A small segmentation model, trained from scratch.
Data: trained on rendered dice on a table, 72500 training examples.
Rows from block 6 of the encoder, named by matrix and row number. Rows with one number belong to one attention dimension. Each number is 500 + 40 x the weight over the matrix's rms, rounded and kept within 0 to 999. All counts start at 0. Numbers have three digits each.
# v: attention value (encoder.blocks.6.attn.v.weight, 128x128), inputs 0-127
# proj: attention output (encoder.blocks.6.attn.proj.weight, 128x128, transposed), outputs 0-127
v.81:553428580502530565504594506491494569498551442505477476379500482510504443503483593460462621520440495484502399546520423501407500472436436559481478546527495545571546527485471489453505537514468542542454570447593478508484535509400395533467461482442429496518524589572444596474495422493565510432457522554502460542522495596481563549516563506478498441470508504497478572540561490442542611497510
v.82:429479502578507503441492543503481509557592532551517531471502485537573473570546521474467490478524484462473429537556530427459518475512486510494590491502535533502481509435540489558508558482543448501513529525455497462579511544433510482526414527453491480454516550512544518467498500492514542486505511508537435494510527564501454523499484490518480499509496541455445513484503559525485491517515
v.83:561490469488513494566536581488466574502540489487517510467502462487526498462489515472526505455458498513544503432475533498442473500509504565502522499539483420485489481479515504497460523462470485504490594474504385494456524449393466598537496536501558419499490466546529530488476414501486518483591519532496547453524465505520526473392573497505497460430546517479499547442478544469476514520498
v.84:425475448554503567486450495500513513483514480515532467537440488567571527500548531492487467439486540499490445511537499419502524502513492495535507481488492494523404486472537500523492458494533410532503511467438486438514493463505492481536498582531516507452432519508508561542518537557469489496510520607460543497498465513492448446510504493536503481445467447517424471504596512491498488510512
v.85:537543478492510550508516457502430483444504457464410500472549521493563518513469505506517557533447454544500442527549534606496501500447435556467453533527515494487504527527445454511497506530496512475503524492531493487485476524461474461461460460521527453518462512445431461407582488497486480452452500482485555499467580448467430570497494489436528448504529580553565582472550511539446540430466
v.86:525535462365509454507507424476462516527452448495486479463493635521461513497497510473503460526500438478525503484460534520527499502504518493550469530490515448501453483477567485439526501520523541446507523555530511511513534595458542513507527438509468521539449495501580509518498548522429505531479494443469485569496588511471458475530418566560513485505466552496553444551470504540499491544489
v.87:461545501484508452447505543447523443451560466468509417521505544468450465481498490491528406532543465537498460520500431447519517496439546516506428549526558595480497483537503500488518498489538485462501513569481428482541481582515447538530503488465460483510477526486504536501493524429448492486561565482469485522485520545473539506465510425470407492498460531508526569499582425514508529538479
v.88:491547581552472508524554471495434526541472445483547468501502585500510487461511457503559501505478434529467497453512558530540500520496395514472484469503541494552426454509503507488426494545482480551469529468494525501509474536580500503508445410499517482471477526511517508490476602494511481613524497528562468454591525491532455518522596428482482533545465500430476530456493484500514523491521
v.89:530513507480516474518483397505528575480447486454531545558550542511506563604527506480466454501420449467455567524495494523490520481522446480571402574518555437513409466491482463506440468537457504536577465529491515494530464523546489445540539477486520485412471480504515574489484538490458514507571418480513485410563453453536494493522473544510534525548457489492496484463443533538512589525521
v.90:518460472462583455544504521444488445552468497571522514505534472522489505498471574462518517553532485506507507441541480501556568562508517512473509496483482458547501505511609478483530567566434422505531529500426502570429519499449452563477553431500474473457535497441515469470520414458521487448498576506523423558505496439469600473457514477502500524511493505455446502477477498483533474480503
v.91:495457521487547448485475489497553466478514582489450559451483495516473484569549544516518471488491488500499474488490471463483507509548527493478458505505459607495500569497524493521500548417497467484581514556530458507512485466524523471455511490474511486561466494500526528525503493474551466537542501454618506475514541524468446527526505464510470528462516445479475429499498460491480538492575
v.92:480435437519398519506463467533548469469527544522438517514513456467513537510520569542475565483511519485542464552495474425483478528497456596506504454500468499464462516474535517546565549504558434480476512515472515496475487510371511447532504505470413489497478512498482508481510498481401468503504562530485543542453520659474487459467440549487532447517576550535493513503583549497485525497432
v.93:478498496428466509403469497499502394510495521494501497471452500490442377439537454507532509502519435518606427493450517494462449492476553479460568518540477505562509472488484486591528504494533551479390514506547525497499585508503525584501506472466506527554468452530495496476449498486488505530502584464528513491493572569478454472466482488533563499482553543525518526530547467521517445480467
v.94:511450572558536555561501538476476532474395450480436490504475524517469480478527509544466482514497541521489513479471425434509475482426540546469490402486489555508538481495478476466484487483550403530495489500536491453558620609489515490519431465513536589495520522581534488502544503613422502464510495462501493547511507507460543482506559460528522478459501494456466466520562444506493477468507
v.95:547534481561521578533463491474514507548470508503371528455461524502517505495486476497504463609539493514489452500487512497437483499457478468502507529485444489476491494479481428517431480500431472500537552428552505550506499454496521615549556500497540439559525505466483506391498516507554561488468546563502537500429492505549510493451626449527478515465477504499508526471500499516514574507504
v.96:454516499473518450451495446567549505484487542498543519475465508578511481483453501474493506488495536516460543504488507518478487517572413485468477552553461515493497587535522546502553505501497533461469474524488469526508530529560473480483549453461538450499550495443541563480457474570455543486504489494480597465465526450429610408473499565480502502548440456514560482418553509456496500498553
v.97:419575523559550470578471542512543455497508468486579531556443496481490499542584428583521442537470625573498513532471516504584472490469481557518487500448426454538506508452368518430386517551517455496356508482506483515498423561511429488482462492494485404506597472461497481573507430586451489559591513532477576547499551483528555495518542554404486525517464489500394447510532524481432514592532
v.98:522513462491437502440561522467473473519530501522461552493497468505531486557491469519508470463545460500511459499492494517493530506485423489515547493501542498510458497512487521519530506480524557503501478530515512573494408501445455522539461440547507498453485493482493523472522498552504548460514465503496549472472482502544475449534498462488486463536488450587485454537509460542509547506483
v.99:467398504509356505499439504499505516429436432499543502480561519529483492501408492472477501497520661483521526538517496504567487468585536484512516548563494501472483457537534479483541417457563485543490451477483453497478449530422522504567538553487485469481463524614500498477545547462439488518463516507487501456465486496438528486492477513504492484573544516510547538493566479500461514455509
v.100:541477456451505565479504563477484477488471431524517551458570506525529535481457527437438502462480513481566555379531425515472491504498541429554551495534542518408572382509507550560526527509559495484512462520551521543535394575483516314571545573487513514510516530622516489511484573442526448448489511497421397530560434528472499483556417521434499485503544478550496532564493501565554577454450
v.101:484534518438513539540514491540479534475498530518502492515524521443555483510450511476544455475464472501525434510523513508510505481553466523509541533498511494492444519534496520540498458492466411509520470535513504502479481510532506433487487509501469517517501505493481479493511485469493502532512473504475461432503493536488497507462467521506423551479438493520453555523507466533538513539472
v.102:475485510443464458414526472508465452493517496520483579469415481510504546503457440516496436433533518513453491513502568480466461514590507467492543600507428474512430513437464515493523442517450436465599570441495452505478508543517525486492607459435565502521499459468535565478486486484501492520544499524510467498489476448538535465454498467498567520545510593444484514468541500494490457524499
v.103:530504461513516533496471496457493478468546512546496471516488452501504555505521464548456491562492478481491542492507497523504452545489500537492479462522498486533561447474505469483478495559499506490502571495450537479438483430421483525469476550492472472541532484555512542521455512473536560514483509491499491511459584477515501510550509525491503488474485518574503500485494502470455544510512
v.104:457497482613474469537580474505506544499504553449511489476463521480494496508462547463511547417465439511477378487430437515401558506586508446460476484475489508513505552500490503553601501411500557466444478516493507535519559467535509481517442506502492500483557560476503467607463499483502516510506544456531597483465523425464526522520525501559501490509514526530501475506530492544514357507484
v.105:553486506534407460447478470594539553439397548540496527448478519480483486536529448460609520626532438502453514564535529631544516525470372458457509427540502472527479521478582468434498532518527610494511437450526471568486541536493482569462509518483493461455491503482494507448451502536462574549488422513458508517533504519505530578489504600493519417518523454516475466500535478537486439516608
proj.81:527584503343489533530516543508530499484522500503511467504507571500419539514494388417501503476547510473465493439499510499472598446484484503485489470542476444491478517497505513525426624503492535469491588493468535552515473527465420516495553594526500500496492513572499605493473526538443576451570536509463529503537536493504504463513462502469499513492574510439545510484481492509501478502360
proj.82:583509427432502469412500477461449517569481473508524499554474573490518486479498524505407515470456553420439536525486537475447535560539537500490514510543505487485470466452463489492577470540531546415505515500565574518487475526500462580520506566497484544528543465445493486495471548576502528512473467508491474474508543524534503502506504483488523519492491508457534527486559456548461457512447
proj.83:451529571465445507455491519510525525519494538473544597494551555492500469441565513557477494524451502531480506554522500518528606515503495467487575457499539465490525558530455494509484615478445548380501524540523555508533519579500517518492497498478562527457473594478491488467560495490466496447456428502449364543565494492514401526515506489499486522495492577490483398493500552453479530508493
proj.84:525489491527507518435518488549465491591512523495560541500522456511494581497518471533514452457469537432465501525446492535479512488487477460517525445505529439460561501491544526511510494529502508396476522483439569510445492516509400493387464499491530479471440499413476480435506504471486481498543441500500516479558510494476529542520492532494468501463453533459478468436517457543493482515533
proj.85:518428597491535500566525467464549524452499483439561461516488502514475533522502516406528515521511544565482466489564504436529502480501479501480442443500490522460497471544494509500482572469510510585380466496487497507494536462555547514578516471540419531493538505601464588539567485504530526474515461498514515470538483537466475504495518521513502505409480594536671497518440531477494542486535
proj.86:544509534565498476675523512468455581498545518549482491461481429484482539516535497557494505505537480550505527487509488507512515492509462525511468466481515487501552503539448549497508360470491501556494428458538472468458522510490485529496499536522453505551513527463470539466482573479542486503573529520598514418529385533489529485497521466510500487467489484551453459518527481511555518435447
proj.87:578562490452474498561499527500469514434477432488475491483508596499468499596494442445463438531508534486445501524459499502478455500451575510528542537486453570485510538502572571475510450525580560529508488525497533498525540498515495544506524488434495459565514475484508561515494467597523510467479535459504534515527432522500501486512500526498528479517544510539541469450446534527474501434422
proj.88:550525462529528476422489521484502499499541438501479516539466546459436488541518467503569561519499454551472468483521465484478526489480500487538511505531508562476451477500465500438574497528464504538433585603502446468531521534559456506472526483484507484543606485454468562509554519504477468557468500462546511429550547510473477499526506534469481499430491504445584439476538485487518500539515
proj.89:457528522621478571548518497508480443548551567546490461503499415531476539487465492623486450441503521506508483529493481456467496499505484499522617529535468498504490570500473484452482433476458487503509512473503357486495488539534563534418488547504426447464546515505487441496505499528483614445489485501501544499465502430472457488490583513500472534534577560476596424521520471506552465493558
proj.90:548493431506471461535560440576520542499488483456486566492464568472562520460551463425498482491533511512482521521572503505488551519563520505434486506504448425484521460480493562532460484511506572502494562510497586425482468499536520574559527457481540515471505469546504534484547557542503512618513508535436510421487377470513481511509457514484563522484446474474457523565442500465482458458540
proj.91:454513467467436530486444504412352472553517506383479501486550425469556529587500504501404522498472498466493500524485559477509457505482484511464542491548581556516433461460495453512480462500502549492483495479509514500538493543519472573508490554478530464512510437486459452477428523527520542497469482470459520549427506428489462528524525506555544494518422509521519500503512539482502494473407
proj.92:535484512503563479447490498483494526552464455463560492486395513499510535508461509471518482526453541404474479505473526474479537461492474490526502479451484503509473508514508502516496455491444523461480437537491551511524475500448505572507419533511489545507505469430464507487481519515573423424506451530443463486570485494522560551484456474518513521558488485441439513427544488525494544519483
proj.93:463531513436529504494470534488481487456504561515476501465575507517506485498497505464502493532465495526519489578446545506531471523465518503486511539469575543502466522489525513491470502541543464497508388508484490560501450470512483493553482573498475492532502518516485587440473458517520422394542475519540501485487513515536511507534470467499556449484444375501486505499423505452553583459362
proj.94:549558492421468372492448503499502530520522484551486588525525549522505511484512508529486484497449500497451522517497524567515542490527453545505491498541502409502427514483568481576541486528482541511526473559473467424499494469541465573358458392443545525552531515498494525502531605422447437463579562448529540485501412509463590535508512545451505484481495472423457499451450518516546527524429
proj.95:481520521442480500488494544499481551485498493481487485471489491512506476552467538428607520482478454611448491524523465517556532465498379508472565498516469525494509483483498494563554584517505574484504549513523442503508468594510529516408522429523586475484492482498476480454572427550403455463506487513450549500580560537571430445515506487500518551599491504637563529526456474474467497497528
proj.96:522527523523541513476502497547635490522500524420499483460553519489526477536462510428440526448517499540547479493516520538511419501509503556471500513486501547504495476470495469488526484531403449557552538448501553536532500582489554438511482489570481526437466450424509477528439495457506470472440495516496514470524551515511520499537492519497558464479515480497466485554494526556460445489431
proj.97:510472509568574453535482517497595522510503473452437492467505552477513541450560537425488531520491497626597557540457495474347415497447513490554445491455487585491544483495630369478526431451489441473478486508494608429403468472494467487519543416490496464500491521484466442570331543501475434459526528483475493503447508502508552506476468445513438481493508483460471491485501493517475438549456
proj.98:523518503501508520451486505471505461541509495525484537499474525506518544434500465453458561479498481518486511438460539531498502517514470481481469506488510440468536508501456515597496489515467448504516463459499492532458475489528426520448456489508496530470501504523482493448511463545519486429428494563554518549607497577524540475495507524521461463500504445503527446436518534508445561478485
proj.99:450495560614468490523502489528476516458526492427561488543498465496500517558501518501499512504499493454462538483504509500444421418501455477500508547559500468470445485500512498539474557451459543527591617540494486533525546427508511555485512471571542449486495495500499473533497480542502470559448454526540487541573516503528506472459422508513460478454489410462506559494365489486550430535626
proj.100:499560473486539480586479536558472502437542499501505543583517495431468483471486492573501509526491506395377498537469529483479396492468477519456465423525484486519547483501463482465488626506472461568458503535461459496527502405555517499410557513572487438504507499518493495453479402488537539576469524536576506447521498502548419499519466461492476507506527525420514540446435510498514661581551
proj.101:477436520463456439483537437521499489481495496536548478517500558528494471449506500422470512556472503519471472499501531480500442487438493498493558400563504501511534460517491511540496469503495550471491467469494493488501496491496504562534504530489518479507494498524527448529548515560487543514503499495497449453487489507586517519490546491534494529486516510495470488477517501544531613540501
proj.102:545453536463420499585476501519533497519483481425481495455523423503524517508534510489533465470525520539553537475493559501582446494485433476445528523515471507519496548554537597579486498473520497463518482507494596541519551558512506511509452482436451523486473528484493407521503504528504562442487497502495552518430507501449561478519609466514448455475472472556523503533560462473477457524491
proj.103:500530450530535489510486514496488510499521539530479434510505529488433500574465483545512515491522477506535497531441465494518513520569500501501546567490512509500492494422480500471459512474504496497518485516459538406551485473456468562502494494492572513539504504431507538502448534430577531428580481481505508476508479508528449482497491503517493506444484574439480483546474480510523473443440
proj.104:531603566443510481406483504487418473528507521461501434439498533471479507458493536479526514479463465500483436518521509501506550445493564501571447504487530573472448478519514507571411447544464542367487484494511464553515519494472537459551498465434422524496524498595493513464521538522501497554431417462524499521573490539516431483506541428506581463551535476549446507465425527518490486495521
proj.105:488535476493495493521503494536542507498448506454461540431501479462500506602477493454460500469498559509462490501523496458487516504491616493381429519484499404513524520518493514465458401564497466572529515528508448502485517596474483483512487429538530632517527445500509524551466484420387414433481522558601485524488503561581549517526475505550499484497546399473570525480519448494519474463411